Weights of a small image classifier.
Model: 4.48M parameters, activation gelu, depths [2, 5, 5], widths [64, 112, 192].
Training: nadamw at rate 0.0015, 16700 steps, batches of 256, held-out accuracy 100%.
Data: trained on analogue clock faces, 195000 training examples, 21.9 epochs.
Rows from block 8, named by matrix and row number. Rows with one number belong to one channel. Each number is 128 + 24 x the weight over its row's rms, rounded and kept within 0 to 255. All counts start at 0. Numbers have three digits each. After the name is the row's rms in percent of the matrix's.
# convs0: first 3x3 conv (model.blocks.8.convs.0.weight, 192x192x3x3), inputs 143-153, a 3x3 kernel for each
# convs1: second 3x3 conv (model.blocks.8.convs.1.weight, 192x192x3x3, transposed), outputs 143-153, a 3x3 kernel for each
convs0.148 103:171152139148137116129126104156159139148153125131123089106063060089050047117080080129133150131132140134136133164137151147139138120116124153124124144103078146111092152152142157162152145158150118109121095107137072087127087115135111111121131116128122086077107079090134127108131121136135139138135132118
convs1.148 097:054068094063077104111119125145138142163158149153163154142153143177201155150157126128124138128121140120119138111128148139165167153173152144130131110114131110111149152121112137105114119112125150137123146130126148137127146146159173179197171187198124125143103102125101092105120120136113125141126142149
convs0.149 092:119110103140128113136125126102108122108114133129128137125121085128120119127119134124141156112144136115139124084074096057065192048127206113135109117118097122109108177182155152164119103127117088096116093130140088134132141148141145151126139138127126094094136110098143118104109119146117123153111137159
convs1.149 118:126126118119118109127125115135132134123126129123122118134140155132148152138145130130136144116124138104119133148104102122073085073059084121104119108101127101104119115130123093093101081069066137133118141134114139123121132143144140146145149144136123127130120130142124136139140141125154145126140129112
convs0.150 089:137139135139141136150116120127127113132152152128132114132133121139134126136129129087074058098092074084091082133150135174171140152135114133136119131132114126130113080057070088081098115130132108110110093081090109106114114137111118129105105110095122118122123101102127109115110113090120103096108107104
convs1.150 128:126133133116130137113125135135148135155167150144156148105110122125120120137122125108099085108101087101105096108168167142224210115195184129139140135142139130130125160142135143123125119110127095111105105119110091104094139142139152149148164151147155147134144136129123121112115135150119142152108129136
convs0.151 101:141141136135136131132128123135137121115116120124117121155114120141117121122112120124119124147140118144143126123165161142146155129105113145151156129120111126122107106105123129130122128134128147148131122128126131135122096073119117092117128112136155146149136135126116109097134135152135135118134121121
convs1.151 089:150148152141153165148163187081112126100100112094086093122151140130129118131132105140138137146137126136140124127134139133150145118152167111121134113121140123138135086105127065077121123118124161143143111110132098102143123128135143140118138133102154150138142152158111112131136145146139143135109135137
convs0.152 107:119122116136142131134145137119111110136143126136147139145151156136146150130141146134124125144137138167155152122113124130129136120125138154143145149135133135128130131129114118116110118116111161158149146138135138127127136137131126128122130129123146145152144147153130139142121109115116113123107113127
convs1.152 091:113124118110118118105114129139135122143150141122145150131128129123126136120124133117122109129134118138141121158168167172183180135148155136132137123130138117123132104089100088075096106106123119118109139134127142136126129130140132128142129135147097096108106109120121118129154140121152151138151154147
convs0.153 103:135136146136120128146145139144138147133121122129122121108101115109114135107115146165168166144152154139142142153181157141161162138129136153155164138135145131124133133134125138148143133137133143149139115136130124140132097094114122110109133118109122138130111144136110124122147163156137149155135144154
convs1.153 098:195201170163168146150164139095126130091104108071085098080118122100106088111110095152163162150159149135141134120118131116101105132126119094103117128121121158155124117136156077104135108100109141131126148134126133134137117130143129125135142090089174164148157167157122125129129122122160134109171154123
convs0.154 103:119122148130119132130112102089129140127128130133129115146144156147134133147127101146130151117120169111098114107115127125135131135123082117107087096088040089100085119146147086105122103096112147138128149137129143125122143144148119123141122113130140137130146146127141143106133145160091110140100095118
convs1.154 099:120104093123103090098078067149146117154156124145116107161146133135119115132127128158171164143143143142132120128154149165152143168138136113098127119112135139151174129138141109109113116083089181155105164128098167143133117127147134140134127124113102110119118138148138159165104088087136114114148146139
convs0.155 101:125121142124114129134119118137138151136123138136120141102088136104109125089095104133172169138151151131131136147145121152159157166145138129110134109103117131136120135165152125143138097109111131119133150130127160133125111132155113123146116107125112093120119128132103125123063121139110151142122125117
convs1.155 097:099081093120112123126128147152128127137119127124109131152139121151128110124098119137136136127114129128113136126137125134137128123133154103131143117131134115136127155134126130108075116101065085124141104141164122166179152146120117133125104124125092110115117126128131130106112102135131129154125124150
convs0.156 095:141129114124119100145158103132159139116130130117130155121109083137147122166186152137153140132140127103108115140152152116145131079115097109131148117134165137148176145145103126132119108111130092091051096060037110084055131084066133104096139108091132144084143170127162181158123133122119151129114121124
convs1.156 102:127179168112171166101148169159174186149186198134172187085098107111127132121135161132138147127126136134130147110122120125133132132145131161127091138123108113098097102109115112117117134132142117120140126143159110133140159145149155138155166150179170153110146141108113111087086105098113126121115129111
convs0.157 107:127122120156128116141116102104118112143147117144153117132128135122108117104080086129141149136146148123134140115121137153140143157150131131114143145112104150139096131150147129136133137123116136122113111109109113110117144147147130136149087098129138133133137127124124111103094125133115138140132125123
convs1.157 087:130132105129116070078068027129136130131134141120124136112092108126090119133109132123123126105095118123116112099104131129114137137114125131163145122173143121168135128119130114117124115119116129114103117107110131124138148151157118143169089107143111116108120128124128142138108107093143135112141131105
convs0.158 106:095117135136122136107083103017089128070121123152149146088106146052069116030004051128143144120133143130136143083109129133141119142145088123122136123081073149098028136150135131143124129122104115098105125119122131123128174175155151153134094096097124137139127138114089060059109134146117157148129123119
convs1.158 091:118118096097099088080072072130134122124122135116097116147125145138092099131082073083091115073061083092082080119125127139133121149136119124144137099131127108133128128120141111098117105097100132120098138135130164156157154161168139142168094098132111119110133155150142179171127140114181175129186166122
convs0.159 092:082091105125117110127132123107114125102129130121105128126149145118136127102099105111098094103089092117103077114161149128164168102134134115118114139131112149128102100139128128107093192153060120133132103101112069099111149150131145132126132097100111123134107133121096111118119117121139145124147138115
convs1.159 114:127115127125125134125124133128132130146132130136110098145150136137142133112109122159143136156145139152157153136124115145122113143129117114130147101127141126139132138124130149124129143135132135134120141140124141135119134149145116132151122109132123128126134137114126143118092113113111114109112099080
convs0.160 102:119122124120111122141112119139137123153144122174157135119128139121108133146103121140116139135135146121135134146136138135133141142130123125143140111133147120143157109121136124106128151137121121128110117137124131138129117137148130127153166129138117128139116117137142123132112123136126152144120141118
convs1.160 096:079072107106086088096076051095123114112132134129138144077091093108094092132126120121124127112101122127100111123137115126158137126151153118138136117129131148142115115127117104115121124126126114110117102100101124117119153139112148147109125142133141160164152166165149166142132138144155159148139152145
convs0.161 095:122118107131116111129130128117099100127108122139135147126089093122087086112101102112073060112082069091088080146149163153166176122152133122117115140121109147126103098114089115137124131146133120101087110080080114091110137132129134123128122109117119106097140115095129124109134089079131105074084077058
convs1.161 121:109124129109128142119138141114131129131163164124146163127135140129140141116124124112112111112104098114105101151166143183200157173187148156143128171154147143137134130117137102090120109110129113119108121141128104125114126143153147162158156160154125128127144144145148146132117129122130140133127135139
convs0.162 101:122127119136134126129133128131096078157178150131149128142129088153142115135128134155140134147132157094110165137114122129122137141127158125127116123131122044066089103119111115143139103132144122140143137141141115135156123091086104112120097125134157142118150147127136134133130115122059090118102105125
convs1.162 102:137139146136155155143165165165159131154148110158176128118122131117113112116092125108074107126092092149151140131162152126172162123151156140099113159120119162138129133117106143111100135123132146111094140096086135109119160152173144130153149129150139143121155157134123148133145151141125152155096122128
convs0.163 107:136122131124120127128141130162149130145139122117130132111123153132133142142153137154166167144160171139148154140116123140123123140115099136128138139144154153141174131141134130135133130125128097106127110123142113116135091120140118132132135147128125127138133131138132134130115127124109154134128145112
convs1.163 098:107081066095074055078061048139156159145154164147135147094092126128125139143141150107086102113095105130110130105113131101116131120116116143141116121132125100116125139146141115115133135120123132144146116126152121130153147140124130120118134137150126153126130160140123147128138142131147140132140138127
convs0.164 108:143138132137120121140131144118101109119134142101130131144130119146134132146142154150142124136139135108127153133118105136125130130133138113122113122142142042102132133129111127150140079132132128145129129156144119136141148121111140133140130141160138131116148139133144142147143126106143124124084099146
convs1.164 089:134137127137147136120137145156150119193190146168197163100097104101116126113114138126092103124099095155137130155172148135154148123138142150132109170178163155161162129105124144102087166148146129122122123110123132138153184169166180148154204180173126121111131138138109139147133141119114133117079108120
convs0.165 114:142131082129125096133133119124116128119110131131136158147132089142145121153155139138141133135138126120124109115128123129136119121127100113114093123128128125133129141137128138132137134132143129136127147158143142143138097075090114103112135123106131141121132139129147145135117122123121132128121134126
convs1.165 090:105133147097130158105132165130167163148176184149164177099114141110121149093109142091107123102118132123137142119127114152150118141127104142171144133172157101152157113108124122116133138154164133133122137140140138131127147137145166124127177148147146139117151148130126140129158122113161138132133121118
convs0.166 102:132108150122105139134120137126107116157123131157146144135145177123123150150129137146150165132140158128128134136126136156144147138114104141133135156141122154158146131158159126151147121130125089100107096114129112128134106142157113128133113115112108120153115119139128132136122122150154146152167164156
convs1.166 096:080045001086044000082036001139138158139116133122094103150129097153143107152138115110116123114126143119110123117115134147135147164139128122165158100124139113127116155135127119107097122112097131152146118133147111123140141143126126133118108138154101122156120148189132157192119134153126113114119094092
convs0.167 091:148156143109137108114148138116138138107124141071080142107125091118145118139180164107120092108129110099123119135175129123142107117139129127129151129141172126130180079157095080163131028081113148083145117079125120115116107103078128134109167159144114094110138122114136155149133103089145123112139141115
convs1.167 105:141123111144144121127151135138137153151165156165177173141108138145106154156125173138129123115121144109111130094102105094102084086089084144121120121127116116134134152155152178157174167165183106128131103117131105122126165160146152136136153150150147151106118117080107096079132133145116116110118118107
convs0.168 088:126120122129136118123130125125135130134120125143117072148150136155159144121120133114116104104181133064186202101123125144164156121134097128143156117115137119121132158152148160132115146120084124105127145111084151127107118121113115139130103139160146155145147108124122080063133113108124105112114119086
convs1.168 127:118128118141144133144134125132139128128148130133152135119114125136137136130122124111113111106104099116106127123127126123133124124125129146143128136133123137133120094096098104096117110118136075061053000033035049055067135130136141137130133133129164164154159163140131138114114116117101114115098110111
convs0.169 105:075111117110126126118131128113128120127136113137142131086105139121090136112049111135111138129112158115098150141125099161150127156128109119089116117108100111115093105118123121135137099118130115146142100146146104140142100142139110139130094112113120134137119118150106086137104105119117124130125099111
convs1.169 096:134106102164140125166168143155158144146156152135138142124139134118130133107108122117116131117096127137091126116138150134139145130128128121104117116113116123125119106119127109115126120132131169128103156108078164114085148134147123124155126137166119144133133155131130139109130132111150148128140141132
convs0.170 101:100101125132116146133120165113085055078077109093108129141074134148074143122090131157146127155149146136123140143138117161157153133117143098079060116105082145129121127133113134144130118132134137141136141155137124150116138130139119123126069089121121104123141145140139125136145145110138136115120094127
convs1.170 093:111131136126138160131127135151168151142148125108120115160155156152160150126142130121127117123107099149112106130137142127138152106154157082133144109127138142142129122131111123129106124131124137123109132116088100091059184168192146133177149168207110107144116133151116108114137131095143128108112127126
convs0.171 098:082124172120108174139113151069122149103100135123102076126152146109134146128109113109117063133137093132141118142123149147136164144138139148145116122106090126110094115114097138146119143149125132144108123157151082130135119116135135125121157148109141133142121133142108090102073103139095144134120124104
convs1.171 089:122144184144132165161137156138139132150141119136135122097118101118109079134139123134111127133112125102121136116125120141133118115129133127134136126129126110126117094096128124090125151138122112117123098109127116082082154129115142128105148116100126152153112142147113126130111137122131150122122140107
convs0.172 103:118121124118143155114142155156137138138153193119167181065099116072108127053088098149157122141144095098097087138143109140163137125138145121125122120117122126097090133133096129144119085118121105109127114105124110122132152137125142142136110125135100123060122150072081101049134144102148138095130102125
convs1.172 083:126113131125135143115132132139161163148169144165177120140142111149122083165122080104088123075087121105113124165156100158139130126133147110133124119144145120126131142118133123083120134107121130134151104106118114108111134150141127114125138111120126148120149180158130180163145154132152174162146161157
convs0.173 117:147135127147129135129121137126123118110124118100103094147135125141129129119112129132130118131142136122143145126106128133119128110113131027061036040091060017060044134121103135131120124132120142144157138139156140142146111095126091080129110109124141140126144138134129123131138126108142144132127137139
convs1.173 089:125133147159150148144126130185151130185140133164136135124111114127121128122129152098093114098088109120114120133135125153154141121137139121137149154197216167221223116126138116103120114105129174153130164135116138126124165177174158169156173170141142151138154158146132140137162132118153128128122107120
convs0.174 088:113120119119140125121138133109137125095112147099125164092114116113126122117137140113118115128130122115116103118126132140160152127125121201147085183125095133105113107108108104104126094114159111085107122095116106106129140132109144151118137142112124130134131142133129151138113116112120139118114130107
convs1.174 115:150134124158139127133127124141134120146127120146114120117119104130117115127120117092089101091112113119129121144145138139138115142128105072104116087116133095123126096113125115120132125132138119123127108125132121133142131146143146162143138155149126130135139140135128128124152141130161140128150137123
convs0.175 088:178182152146149113069088066131113124124098110146145158208186137148136106067081083102114116109113114122132121185196190198195170086097090131118120126128123133150157130102100112095109111130139133112095107088091130138139128140129111137137133159148225202161174159124065058057104103112119118097125132115
convs1.175 109:065079074103122117140148138133141144135135128146129113170190189147163170111116142126116136120112124118114112134134134152126116139118113130122119127130121123129125122101110124116123128123128123118114129126121136134135126124121109113112123125120020013007072086087132144137126120102121121111123126124
convs0.176 111:100096079099099088097107095104113132114098112134117120120121087126131112100113095139141142135132141138121114115127114106118122103139153136133142148138145147135144153144146117108114104110124131131148132126141115092104143135126142140149147152168068090061099129093036077061147147142154144137140128127
convs1.176 093:115092103093089103087096120128126126160149139181183164159151134127091102142087090120114110094082089115111120147154142140138129123137147131127123141124117140131127160163138151152136128123122140150162138142151164159161113123100118113098132135143125140128158180155129165142164170188184200204151173169
convs0.177 108:122119117116110111122121112131125127135123114140128102096124129090120126119134121135140131140137128146143136156160151124131129114126126136126123128129117129132126111137127132148135144155139108139163082126156083120142105131109124128085155152097103144153087126135107115114119125124122126114134129120
convs1.177 082:131128131127133141136150150157154155150158162129138163114070104130081099126084109145142144155149146134121122136154157150174177146176191119132137129153151128155147106095089123105097141124124117117139113109140128118149168137128155131129109096110103139154093131129113148124119148136117144143135150153
convs0.178 095:098087097128121137131123127068107135091113129124131142127144176132123137122090079149142146138129130138129119111113142145151159152145136143138130137114086151124094131143149136138134140135133125114122129125129132136125162162126162156111144127085136138155131121122137116091126129146130125125153136119
convs1.178 084:090109145105094118130089092129124110132104089128095074164178165125136118129104091131132131144142132137146135118130142120118130120110114071095133097106138145139135143118096140123105107094087098116127108134139102109111138126105148128100119114100099120147124134163136146151109126128113123121119104093